{"model": "audio captioner", "dataset": "songs of 200 made-up bird species, synthesised, often over outdoor noise", "train_examples": 39062, "time_shift_ms": 100, "n_mels": 80, "hop_length": 160, "input": "mfcc", "spec_augment": true, "win_length": 400, "tokenizer": "word", "vocab_size": 50, "encoder_arch": "mobilenet_v2", "encoder_norm": "batchnorm", "encoder_activation": "relu", "encoder_channel_attention": "se", "encoder_depths": [2, 2, 3, 2], "encoder_kernel_size": 5, "encoder_stem": "single", "encoder_expansion": 4, "encoder_widths": [192, 192, 192, 192], "fusion": "cross_attention", "label_smoothing": 0.05, "decoder_width": 192, "decoder_layers": 7, "decoder_norm": "layernorm_no_bias", "decoder_norm_position": "pre", "decoder_activation": "relu", "decoder_mlp_ratio": 4, "decoder_head_dim": 32, "decoder_fused_qkv": false, "decoder_bias": "none", "decoder_qk_norm": false, "decoder_parallel_block": true, "decoder_inner_norm": false, "decoder_positions": "rope", "decoder_cross_attention_every": 1, "decoder_tie_embeddings": false, "init": "trunc_normal_002", "residual_init": "none", "optimizer": "normuon", "muon_scale": "original", "lr": 0.038, "momentum": 0.95, "nesterov": true, "orthogonalizer": "newton_schulz_5", "adamw_lr_other_params": 0.00097, "steps": 6300, "batch_size": 64, "epochs": 10.3, "lr_schedule": "linear", "final_lr_fraction": 0.01, "warmup_steps": 120, "weight_decay": 0.04, "adamw_weight_decay_other_params": 0}
Rows from block 3 of the audio encoder of a small audio captioner, named by matrix and row number. Rows with one number belong to one channel. Each number is 500 + 40 x the weight over its row's rms, rounded and kept within 0 to 999. All counts start at 0. Numbers have three digits each.
Before each channel's rows are labels from the 100 clips, of 14976, where the channel reaches its highest value: "peak on" is the class under the peak. Only what is clearly more common there than usual is listed. The data: songs of 200 made-up bird species, synthesised, often over outdoor noise. In brackets: how many of the 100, against the usual share in percent.
# convs0: expand pointwise conv (encoder.blocks.3.convs.0.weight, 768x192x1), inputs 128-191
# convs2: project pointwise conv (encoder.blocks.3.convs.2.weight, 192x768x1, transposed), outputs 128-191

peak on: arch (42 vs 4.1)
convs0.728:506506501508514482459535562484453486538498559458458440476482502472510435491499532434556492478476549529473579427542504453499470475450523487572501528452519439501514481508486460457522489477514561
convs2.728:457495544480536482456481512493511424497479471543497487443499540453472460479480478561445462505515520583559526497518482576501514523458475518542517515531575499525455531452416459531502474455455466

peak on: steady whistle (26 vs 6.2)
convs0.381:479583501510467537516502448517484515458544452449466535394522556486489468561512498549496523550491514475535468520533469491547454598489541531418536467501469511509534512478441426552578479533530407
convs2.381:452404419461531534474485486493445449487520502452512555572476464489507454462455479473517591525546473485418495499529497508464474496357476521472486521486521538507488461493486541522519481447505456

peak on: downsweep (50 vs 5.6)
convs0.268:452527467538482443508477486491524526486545518543482562438560455491491452459593565544541473482503497469562553506548521467492500468493504499486570463464448487438537535520512534539556511485490434
convs2.268:436468478516484523481475532583503499499540462478517464484513483478463538439449453532433470471488468537458463492435427517497522498459521482439493477522532511460514524446582515470506467525476533

peak on: downsweep (63 vs 5.6)
convs0.218:485435504486508469556491453504505460406432513491533481459420516492532504557504534473496435426493487499567455535523480503465443545568429492485456419477550524563519602476446464528514477522504565
convs2.218:482482495449470478438527514477578492525489505515486509474505581595496467487548476596507564440456530488514452563567516502526521525410474493474496448481578489434539493591495438502480488448468504

peak on: upsweep (50 vs 5)
convs0.118:553471559474410452467443485516463451524521522512480536463495533533463547540540529465546480490520433465472501449507483555547484511484559549530474544540505538507494474424463526466525512613415529
convs2.118:532384449507473471536503464530477525460518571510472519546514567486500499565523479478440519466448391496474546468534484511558503501454492440449427525482454504564524469525521529552459475498505450

peak on: arch (25 vs 4.1)
convs0.430:503451529475555484447526473539527532491574519493505487474513552585511482474509517469531526497559431455476495484462528476524506522506507484447542510539479543455542444538533483626485496565502513
convs2.430:611461477442510516484441500461537456519531552480441476520495457518504426518477549554473551441573475472505588505514484421475504480521492522485466527487523521551518543476573503516483559462548577

peak on: downsweep (62 vs 5.6)
convs0.683:485513462420478499489528528506510561503455485560478493537514565499474521475488473489539528475471532481522474474494617407471545441473489516607451486408457489501589460579501506523547462555495512
convs2.683:487444535522491491526493573504408491444475479462539515588456511516506512567496548590527533407426511459529486458501496520478563466509520493578562463466559461472468428561499524461489507451545453

peak on: dip (63 vs 3)
convs0.537:447432451484469543450517446469451509500484531508546491476459526494422549482491504544545534492532439463469502435588604429540417531516450481532463464514447529501513504491494556440490490558568469
convs2.537:499487558553483469499516494506514525513493489509516480542478469545526487456541499560517529461533458516506482463550475481546554455502513484536496421502453466402542506537502483494490543488451470

peak on: dip (41 vs 3); downsweep (31 vs 5.6)
convs0.235:433497483541504504443524481498523508491436473508592518503523449507457498513542529535472546478501477567450472471561502468490448460542507530541534449469489508487480470526569578522471485516496468
convs2.235:534503544509505559497518506497451502507570508567472479485452472539512543452442470546515531464496533494522482553504433513476472480497465452526535493567460499534582435384490494535549503501508490

peak on: dip (38 vs 3)
convs0.352:470564494481481460540511459548474577533503488575511584566518515583479558424415514475505474479563521550493476477475570495542492537499550485463566499501457524512555499489399482483495501502462490
convs2.352:508474492482465404445410523559557526507486492510449489444507468567433492493521452515480551498523473491522520394537566527512490487460508529566511489513416474503572463526589564491545479529534497

peak on: downsweep (57 vs 5.6)
convs0.564:461480506533485499539544527458450527497552576542496547507499526472561500466467528481496579450495507470525510538401468448516417537546527454480531474539524531587502460505509501543592478471490504
convs2.564:492523551507412590502498482524504561518575476559462527544503453452500513509482455431489500413553598450453470496495460512445497451518460503536513578543450516556532480470481534540425519486489557

peak on: downsweep (43 vs 5.6); upsweep (42 vs 5)
convs0.313:546507491522501538498521433537505515511518535529448523509451458499532494563503487446531479479532434523513460548525551488509534491453582517501478520522481571493566541434521548436473514529530547
convs2.313:493484459470533544490490550482491523568484438523505548522493482443524475515519501484494524447451490499531520531410492572541498549466447463447510497532550453469446461550529563481546497481519427

peak on: arch (36 vs 4.1)
convs0.44:457534554541507520455481396466398511458472534503501438525538481540528470472558437430523497570525472547495482464479461510499452492466540488523492498493508533490546470476532515572475522521526500
convs2.44:502525490538538505520511515515479504519466519447427499460408553473530477603478484505460508399488485492474448477455549519563513524480494522556450471456509469536483483581482536400440561467473566

peak on: steady whistle (77 vs 6.2)
convs0.127:547551537480374525507580496506582569498488446529465432525568513452471545537536492466489483498510491432493428451468609475504511530548466541460449487499549476509488513488476446479472558484531475
convs2.127:486479511529507473430444466568424488455528526422518473485521463518489443488423503507523535577496505517470464471495543496551528412518471506512514472531523570526505446454475471487522495546447491

peak on: no call (100 vs 63.1)
convs0.64:522542479482465524484504472441420489564463492464497523523549558476497544514525496492527453585510517468459492510485500501433603523526493488466511453443453472549551511492571522475466558475550444
convs2.64:516510501565499473527455507470511531454475496518525516508501488531552518553546428491518503413595426498560513519520454479483514514532545516496436522523520536437499484516489532393480510438480493

peak on: arch (40 vs 4.1)
convs0.86:518435595510435468463499476522404411522569488448492526517508509481443568496524529577491466474525470518424513488434499458500457526505472499420490453443544543493512533527548430506515457500521445
convs2.86:527386505509572464497545553510452455458509532478493466549505565557508456492524509587548494520475520590541512499528563485577531537448494450500489554438541502565446555516523459498497538490457489

peak on: downsweep (41 vs 5.6)
convs0.744:492451451552583549518483530544449572472497568552507532533411509519479579500476561392448410396500554481547513527505462517471506501433549497453471509503496508483499463478521488490521473451520530
convs2.744:528489489490513501446518483442515502521471522454511502520541482439549527459567580471506480514524497445466507574489535458482578541550467515522504469452450506486432569494585478477409510496509472

peak on: no call (97 vs 63.1)
convs0.759:499543467421533502505521470558513479435497505530526509488541462515494566454544547439555528480482535550465496475534506554492460531503471412511518467523495423528517516606411528559506452541492481
convs2.759:509483537521423597397453505487492518459512469529492453527533517540426536512426419549465469517438536474468499494524455553559497531462532510525510566546458545448429489500481556493529547489512532

peak on: arch (33 vs 4.1)
convs0.172:571508521483506535428473544514525421454566457511517469421523460468466508514486510501549469496542545516509477556414451505423543531517507545509502457546487484498494509458524474423479524484541466
convs2.172:474463429526519577426477534472580489409402441503562509539504571502471476489471623519458473550528542529534515514515485527528528525490459520445579496572477483477585526532533482461502515477574512

peak on: steady whistle (28 vs 6.2)
convs0.50:439488477495466483468559467483485487507552561411442528614475545497566475480511452497484491570429519529566459462475507486440466528457486516557498500434479510538577515479493641534470533508443491
convs2.50:489487518510484480496490574530471453624535516457517559447515512477545412563466571542503512495461467506457462467541558524546470447429514473467483578480517455519361455555527492470480455447486458

peak on: upsweep (29 vs 5); steady whistle (25 vs 6.2)
convs0.470:454447588441530534524528440513496463465480483517517526473500521434482472493511515493550466531485541524438463423500526427519454495508482529544489515533546462559451455512441509452609419527494522
convs2.470:511506465534543484563477546454548499486531519565512483468529460450437527469476542521458495481525488530510550460543561554499506476512546521553581447601447538518448450475506496537527573514441505

peak on: upsweep (59 vs 5)
convs0.717:478493472522466489515476489481557512457490534578582530519524408508516496508492476497530504513457448458540564545481544606476506571469500505492486475525487516464521494446390503527503571540544502
convs2.717:520482470539471477488492510468482498494507512469476452439577436545542487545519454476492446484465550522486489526514532432503497456492501547550526502412423525509486513500580499443454496525547532

peak on: arch (51 vs 4.1); upsweep (25 vs 5)
convs0.317:474460570521543520539552485515534459481561450542495474556504501511538467530485504498506487531511534563504484513498543503499529531504490553515570457518509533478505473535422478470484479591486501
convs2.317:484482528465478585496398549502467504521520504507516490573474533473563546511521521512517508551488517467516519500484504497482435595597501525487453494476474568456473563505512567556529480494543510

peak on: downsweep (69 vs 5.6)
convs0.648:533501484477521572483487498427531500494518487507445546494395545497547492546477524480458532525434477449447477507434513434516581516498481474518471549542573517529478540523458438450447511424542500
convs2.648:514512508508593458606528472512529530463483552385499453491499518560575567420555506464483529511528426531554454510530449526532490507504522552569434450498466562522467565509553528528480529459520496

peak on: dip (71 vs 3)
convs0.544:490539455515467491481502555487524570426435512494536538500557484412559499510468520482456484442549508530536497572497562469441426497478497442423458480538548492565455585562538486491496505508480543
convs2.544:572446473472439478541470470456429488485472491502441551489493504465581554527521438513567570538451468470507467518583550548486500423466554564589502504543560547557507512482483467492538590445487460

peak on: no call (99 vs 63.1)
convs0.167:504502487512525429454516509505531543457441499516457502559475535492418553455450474418545473467533507524493520535518572551568452435447510499496520505541514506547529514436468494492431475613524524
convs2.167:498444531519460506460502519534528525556438546487487452516489519495546542544535547517466483541493501496574501444561533541488559529507484480532496503460511545480608486570463491531583543502502555

peak on: upsweep (88 vs 5)
convs0.418:482550542463457438488503580496523424433478479475488453432504486531455536514513484530526548459508459552568516426514572492532478486548484462478455494485433516472492499518545550445542404505511584
convs2.418:485514542478563558502450537454516509515515477511511516465490479568559512518498490533440421450530570467492492424543435481460511550487520494533482489517524513579534475474508442579506573509480465

peak on: buzz (26 vs 3.9)
convs0.401:481495472591485553545485544484567593532504468438510510510531497513518469505509421488486533445528518553517522487428482490472486485475442478503491476490466523536502484462528534529545478538523490
convs2.401:482584546459522470490497405528487492551483468493533487444463501471485504444543473454467474526377505454477431514464531479488468543520573520482487485512489437513541587513522490542496484507428452

peak on: buzz (28 vs 3.9)
convs0.524:429598555541558517488456438480491520521522556458448410488486510456443492515486516513513512535576545508485463519400445484545479544481499474559487482522516509503546432511478503600531496470530522
convs2.524:504466508445473521464525544556468485544526456495500503524525457467507539455478559479498534465525497491528593532499562507529493495483503550492444524547485468500495539528554570535412482475496456

peak on: steady whistle (63 vs 6.2)
convs0.387:465540520481534506513566533467468473536479577461470474549476514500453473387541491504480496524470533512511452533468469539459500506558561492422511445467523521524480522552472502505428454531507564
convs2.387:529563467472496444554480532590491511510544450487476519437446561439479526533452556452468530562516521481506432500467498453471471529468456479502440552540525509536445514521493544542504527460523528

peak on: steady whistle (44 vs 6.2)
convs0.487:471466478487422597517429555545541578518483529438479492487559409544503494470516454421493496440497475490547480421476488544530462460432527461447455543466469495458529533459478438520519457483495457
convs2.487:566496508583513452486489509553477370487519460483449539482513475609462441500539523467528542475501448443539441502487461482399512520470474542565518456478455458479539454472481539490523530500491531

peak on: downsweep (35 vs 5.6)
convs0.540:485534445638507472489478542510515527509481476540491510514473517495568455520501494424525529523477530534519475478459550532539516501503506493513494562540471513511562376451462513570409472484491527
convs2.540:460504474521505495429557520592543514484539590470444474476417537492393499529458535506478516557484527476495518458498482537499517511468543456564506513477484521526487472526570533557566529523437500

peak on: dip (26 vs 3)
convs0.666:445500448541488518463522552499514484411469456484529519495443520461509455447476419494488508490483530547458496480568496480496517463585497448517493455482538450508527455494472468413494484525569514
convs2.666:432512531459477543436498472483449527549487437554499521501519512512475522497422404535436500488468482516468437443494617486520488460504455543441513533458504502500557535485510522501554533569468529

peak on: dip (28 vs 3)
convs0.700:501521586525483462522531578523521562485455461513524524468425487457512517486451486505457514495541471450476537505497485438399483409390475454529441534473477475528606493501523473527507508506498523
convs2.700:537520493585464485448557413543543509469457488479493440493444484572474491467462489496443449511491515540466485514560496494465479598549547541561483484495410560472513554532573515525549514516468539

peak on: arch (35 vs 4.1)
convs0.719:536605481489413516493544487473476491494446480558474521531524508602505460475539501505529476521475446519521524523498463555459521544485481552540502469567536546469489450456546524480590509543504564
convs2.719:451494464450543514478504496537432529482547515501521510532499430510444451439521468451440471516431481543513557534564510539497456540459519511421528499498474529514527456444480452513566597484471529

peak on: steady whistle (44 vs 6.2); buzz (41 vs 3.9)
convs0.192:490538495437416497465558575464518490432490448500461464483540536558486597519408562572512480474443514469548466509572517510496518514511473525505439458543474493512542514544497472527572488561524451
convs2.192:566470469556490480444486471537448515421534539625492515476491490423540554543533447498421562427513543460447492499496533461529537477462475550461523425497523560468544453487540534493517443508500459

peak on: no call (96 vs 63.1)
convs0.240:426547518469459569545486598490543526534523496560467424490463540475450535442447521488523430516421565399519463528508476502538601503408519448476459523432494502455548471517500492517520513468485519
convs2.240:530491602547487538465475435510428483537456446490576510509518492560482522529487527522533514516518535442480475538476455561529490512449431501470572475458404431588520544510558528489528529539527445

peak on: steady whistle (58 vs 6.2)
convs0.361:474536545506539511567493474452554487445494493541559494465514551437509472436501436503500485460475464506510465581459520467530500463493441490433530511480484478456480519531466497486513525497460537
convs2.361:466479405560525534502499521594435476427476409495515498528435466411488424544459537449502540490477466471425536502525501550515499500585519478435566489541539506477514397498416465421533464499504438

peak on: buzz (41 vs 3.9)
convs0.399:515550501547551488512455484499519520445525528481485532504488483507526511504520484450535463498516552483525444491476560524466469543458539443529508475371417498515480514541558423561577474511471475
convs2.399:503522436488561537514531486525486504464486520520510528494438442455556478533534539490444508528531558437468571485508451547559570579496517494469534545571479504542515416461480542450491500429482453

peak on: click (41 vs 0.3)
convs0.751:485505571524463495519495449523497461464498463477500528550440534523525516476526443506478510527479449427538564412522404506542519536501519449506475474509420496518510565560539516445540471435447501
convs2.751:558491468509553501463581527528421523521489435496491506532548557597528510499418554498520451510482543491545473458533483468537484503523403514543560465564439531481518594534534530467511482500529463

peak on: upsweep (59 vs 5); arch (27 vs 4.1)
convs0.300:531492492478540431482507529476475495549524491538517485466476514502489480466540502573519471448495477539492477590503501511576485512511487547480484454556535533551537503417448519470504585527515504
convs2.300:520447564504474564554447436531527434475493463461495521500465499494517489494465485432508491594508572408532497553540504526508520510495503483463483501441548447520503533515581605520445517542509451

peak on: buzz (43 vs 3.9); steady whistle (33 vs 6.2)
convs0.436:453481474571536466508506478555547513438448493545446477478438482496563498506503496555472549469483586492511412511450484491494468461531503394476522485463515451526486448557470513497525495548503494
convs2.436:495535402495519466475484517503375475494468512507538564519440461491512536529541525454541484470510482488492566520498484513527503504554540568495532495601500466518549499413411548513436465521462414

peak on: dip (30 vs 3)
convs0.119:493449457452523473437493451511407505521469538510548539530427510493555502506510533523518479511518515508531573481580490550467431534508524556471450453526494574491409486465405480522469470487438541
convs2.119:564487538401531471546499516405436413488462482480456545529518557570511494472502458483501531495478452538533474500472521362453507502519466475515559393484448429476519549532550532516467424512524540

peak on: upsweep (37 vs 5)
convs0.28:460517523542550514515470428535530369476561482482446571488499477478500483485469514528572450498465539485551425508507483481483578531510439482485509536455481486490529445564453547552522442522484512
convs2.28:474441594503563582528553560453565522518512540436496523469516465415497456485534522472496454471500544512476489520511504431464583554514555498523505440523455516483531556532475520528462535585486559

peak on: click (43 vs 0.3)
convs0.482:479411509477473542497489474458548456440541547484493495572568470441499457480478572549485481497540515515470516485467552489515513503448446589514428443445499548522517520497466497434484459518488461
convs2.482:472441466518456477483559527559465486501513481474454462552523565540487559536459432525537532558486539480498480476550539494524506536513538578510539448489434488516542525523484545476462527491460473

peak on: downsweep (64 vs 5.6); dip (27 vs 3)
convs0.204:539507447505558517542457480545524478462499488517476509511455459532548529418523569477462499459483443538530508523544474542510519501508496459490422537565504523475537553501534499509524389473596475
convs2.204:469481455482483523503530518562457494453462559524568487452510481454494525469464506430524487527444502485425440471551453510419497435506529569491505490536404485513484465507512470468437522512436431

peak on: steady whistle (41 vs 6.2); dip (25 vs 3)
convs0.38:514479527493460514509533540519547509466522439565574513479475521557531535520471572454485529517437521494482518446447454499497455488498531411497464497466497493552506556607553496452468506531416572
convs2.38:498500528534541549475552519590427456472463515528441524505539556434501526546471513510549503464510445519483468499502453503515530476458497394464557483541508542524533472407521514486454488502456486

peak on: upsweep (70 vs 5)
convs0.11:554507588513464442587539470500516479510486497505514508534541454480533488481542480444514486552495477503420506463492543497531494448503525515515443533485493509492451490486473563477463469481529525
convs2.11:443477439488511561545481460570505459520553541469529490428508462466479525480425486465447539541414477468533505467562583475510459463531514498472547472527520482508535503437473435460438524513499476

peak on: buzz (40 vs 3.9); steady whistle (26 vs 6.2)
convs0.598:486521492480509499516433546491572484532497465538560475508466536467474553413455507556510538462497548501495494460454438513486432436541507483537454404580496506460447503533522428454553516526476492
convs2.598:460487443556525487496513556532491490573503514547534515572453490451523508541483568491552578431487505538479549489529501507518521501465479481486529512579489436423509482398424478475545569501501496

peak on: harsh note (49 vs 5.2)
convs0.150:528485534429544470475484538468512515538424471509428469475571472521554485524446517371482408461588520515533469483478483476504495620528489501449444579489550530591545467493506557499503469475581508
convs2.150:447475495544522507525545491528520504497481527554498506497542473437515513530488448534515427567535538492454550477537451547525549547473471544501542419519491556466469462566466491481430483481502552

peak on: arch (37 vs 4.1); upsweep (27 vs 5)
convs0.710:437465453494472539468489502522486466466523543461482498480568473544468430497516522514492540436378474452560506501524476569511528475493501485533465458449456491455561538560468550450492536521442418
convs2.710:411505458536531524464504486579522458528495520499467456497415394437505445505507469467529499431500527489485479458533501554525490498519570459539489463505551445423518488477460515498511440530472489

peak on: steady whistle (53 vs 6.2); buzz (27 vs 3.9)
convs0.706:492571455547491580537457520501546498460567584555493496450551451522534445509521407506516557471408520536484507452520565464461500478509554471440471505559520534542473494523493507474496519491519508
convs2.706:573450526505461482507506577515460474520438484560514494516546448515523433535532542462516530441484469499449550485490438475488575523495452498488504523560571469408496406413481513441546423481471424

peak on: steady whistle (81 vs 6.2)
convs0.97:497531571520497501542481521462468497531559500524544529467500556446545462524460490562453516496470547574486442442536429477500479535472451551445549491546479495431511389485368526440507519500522452
convs2.97:498435541541534508482450475532522524529535457500552491502464496522451538502484511544525445595542524521439491475507516441529507562455447459531474509573549525490500473477506445497549472478473518

peak on: click (58 vs 0.3)
convs0.440:483461549505456532478558484530495531498455546456528530468519497508494502495504451417461531523450542484461529488491362549513538546484454437474524439500507490530550429577505502526461523548492514
convs2.440:503509511480568581483494469453470454422516507479486500534538521494518523517493525504486468526475514508515513511589476506512490483538548441481480601531466496475532462455531499536477494428537561

peak on: steady whistle (42 vs 6.2)
convs0.577:411538481550450519472508544552437539502521542408474518506502523547518466502545535535522584457533526545587495503526513537522557551509488502440490514504516526534469503523572545506557518541525445
convs2.577:514418473485481507528494478463427430499414466517476568578484476521572479449535494534466507468515512508502572492493529428560491547443518537484514553468578465503423540492485513479454549473456574

peak on: arch (31 vs 4.1)
convs0.579:497396468467533456536520484495422502532436504523557456498530471434485505465479476489419526482539431509509584488451464498515491480526544463519501506588459507526448480523439464438458493504438520
convs2.579:476465556482514480556471461515502544495473465462537483483577482516511485507450516520476388489478411475489431485449508484530473506561555469514485465437490470522519524468477519589487502605517507

peak on: no call (99 vs 63.1)
convs0.101:428487550590483486540517500522487448475484489565486562450443549499555521483423462475529572477536529532413499476543613542475499505439439441492460513510544490562478489502451511494499422560483500
convs2.101:473510519445431529476492488523466464567497475522579492503497566489504470517481535447503440574501555472481484419471528499510487500441459491526602438466505545541530493461508535577535518525452489

peak on: upsweep (40 vs 5); downsweep (25 vs 5.6)
convs0.698:483513544532506472490434459460464509498589540468470436531462497481577490552520634488524415391523478472514517493556537474424469535523494525497433500479502529479434517570465515463474465553512460
convs2.698:515479510468444523483519558497563513458398485548493515501514510454488461464503548514424487468419493531475482541434560441516458544528543436492541509475493508493566536495440518523523462508458498

peak on: no call (100 vs 63.1)
convs0.677:511422498492526531484471503442526527430505528453474505468476525496468518471480486519520453517570464558516488481556504540459544520511427453524493528460525507519528460481488507496526503531530414
convs2.677:430513472451447510449458463541547426561486475503496537474541524491518520522568484483481480559401514549438454513444569506491519539488567427547475511502536511477515554537531464553575511497467508

peak on: no call (98 vs 63.1)
convs0.474:537430423557500546491500507555500558484535501453512483433489518468549537499499457476552455508481478548510527526596551461483523402507523551509483524503494494542486559562577504446434510566504482
convs2.474:524439537572478563477441433536520583476491484517550454535496490485477481489466526483500429496506532498474514535517495450534474584476495507543508504504536445451526432534450451518540544484502476

peak on: arch (43 vs 4.1); upsweep (38 vs 5)
convs0.311:546442517451480483505565487526526467549371496462482510457493504480527482501396470537496513503471598517587573546525428513483483506528497505537489516484509475548520515510540516475509519507444564
convs2.311:503551507525499484464472457518502541514514417521425485524545480508503527526452485525528460467578467535518521458438510520509526478513508432520457397495466563475430547534436457480483460484500519

peak on: click (35 vs 0.3)
convs0.461:561473508528542531528506538480436480563476486455415574520554485502524547471520551488523461518479452534522495432481488571564455513431574435430437460502501531517511563478467483445454463488497584
convs2.461:584420517459486534480476437477558527531512492566535506512492511530575541483471459510507521489550540440533477488540525498485574520540490502454581480491462481488520449506522594446405516576604440

peak on: warble (29 vs 3.6)
convs0.263:474493489516524530532457485550500496527539514570496505475580494547478555484528508500544491495519522511432484512512415587569551514455521590484483441584471483558483498528580469465524524503536507
convs2.263:497501474538493603490486525468479492515503543478555537451470511505502509469490597518445492562537501480546565494551486475520561511476596488514516566513490505445471386512600495494504504491450519

peak on: no call (100 vs 63.1)
convs0.254:554481490489523482496525543410505506511477603532451476514491533485419476475497480506460422484531520503561552455541442450567462481500551434467489465466480490585552436463437482419468493512484497
convs2.254:433509506451487566512443426489565496523509452534556428478558513519501465460545426585486487546515503521496479465478485491483566524492438513515543487569538552527589501586462559498536513511599504

peak on: arch (49 vs 4.1)
convs0.286:510511530520469512496484488448517534439524446532469507452452440435533466484438512504571533524491481460505516489578468450475488451546477504549543458467498467461551502586498512471477491460473545
convs2.286:568525578517566568506494525511462589553521516454582491567423532504544458454538459497581475568464538546512545508535502507491494568434495574478526473488492476496577479526455491541472529455460485

peak on: downsweep (53 vs 5.6)
convs0.116:480506527435482515568511488412518540504482493436521478472498497533507547515549474526469459444530527508518560432542475433511470487471507476581535557415518546539526476540447438557521474435502479
convs2.116:545557510507557504546536507495501469478495534492544460564497503535449524480438509543511481479515512569540484520536490439454443485467488535445555497557528464464472530447410434522433533530488479

peak on: steady whistle (83 vs 6.2)
convs0.257:495469595497481522544485548420473530572495545498476492500525510536435504473458506524539535434512532535471512428462538457474480441470441468445499485408457541537500476464432446500544509497570491
convs2.257:494505513523551557527506505497470492496621453561517450631558489506441524519438482566491505448521544535527440439493550550538559466484473560484498526504451535536497498529550521526464589512508512

peak on: downsweep (43 vs 5.6)
convs0.764:435555459461507548520488594535515538478543460439520549451509500489455478500509508511504455463491476512458526475431563559512524469507509427510498564535430453567583482533538476488558494515454465
convs2.764:501540451487526423482490528516450483508531530476441549501528476530470529541483536541510471460476499601465443505503408516493538509458494484498501367554464490505600584451554517575447494475481485

peak on: downsweep (50 vs 5.6)
convs0.142:425509466470449499504496506448549523571556454480458521492472534540543511477422483479506474454459478514485558516477468461452541462538528518454508463528510458365571474488513516519456484466570527
convs2.142:508554425441459488519566455525463564492424540443521523526520490489544514419539516476476474541531527542492496524444530511487495537542543497514494611478507488539581445518617587503464535497477518

peak on: dip (28 vs 3)
convs0.626:497449451440515478538554529517484527485496490461564494496469537484512422509580503475532510454500486491513524499512534551516471529538564423483501542458558485494500510583478498477427504472508466
convs2.626:467500541462477428508484470560587429560485488515467510477498529541491520412455488533453487534424493465517438493461488436439480535487422526455461510468532506556517530466485502603507529569545523

peak on: no call (100 vs 63.1)
convs0.465:527506500482480473408477450412499532479473504520466519542512597539460482470567529487470432476493388473534501451529465506495465522542528527475431526453523441495477520418513504463490529516536463
convs2.465:502534522525511451546431533487465526458490547478548549443489507465503453438470512536483464537540521498504508537641499528593454466533509506397441526483483493470470519560512448474457517430562489

peak on: arch (51 vs 4.1)
convs0.763:517487525531462540550530546495438524521492591498488508557460521427543492522551509476515515518496484449501526492503539480469524511526512507509543459653487495523498554588479573510528485483514525
convs2.763:528546544484545466557527504505451547520419518483472510500559496553508519470522443497466512504486493422526490481535494517505471443619554443477566482440468480529496517540515435487498513496539480

peak on: click (32 vs 0.3)
convs0.226:504482477521436525523513489557541469464524467571447476531533541547562556523512390509544485517517497481507508505552471537499437466512448534508471413476541444515499465524511505535519488483423519
convs2.226:517499494512532491496462558491405543433505464470504486470501524475565501448422438513578436442568525518531504493459432414502483482513549420487543501513493523492509496462526544449415490453490559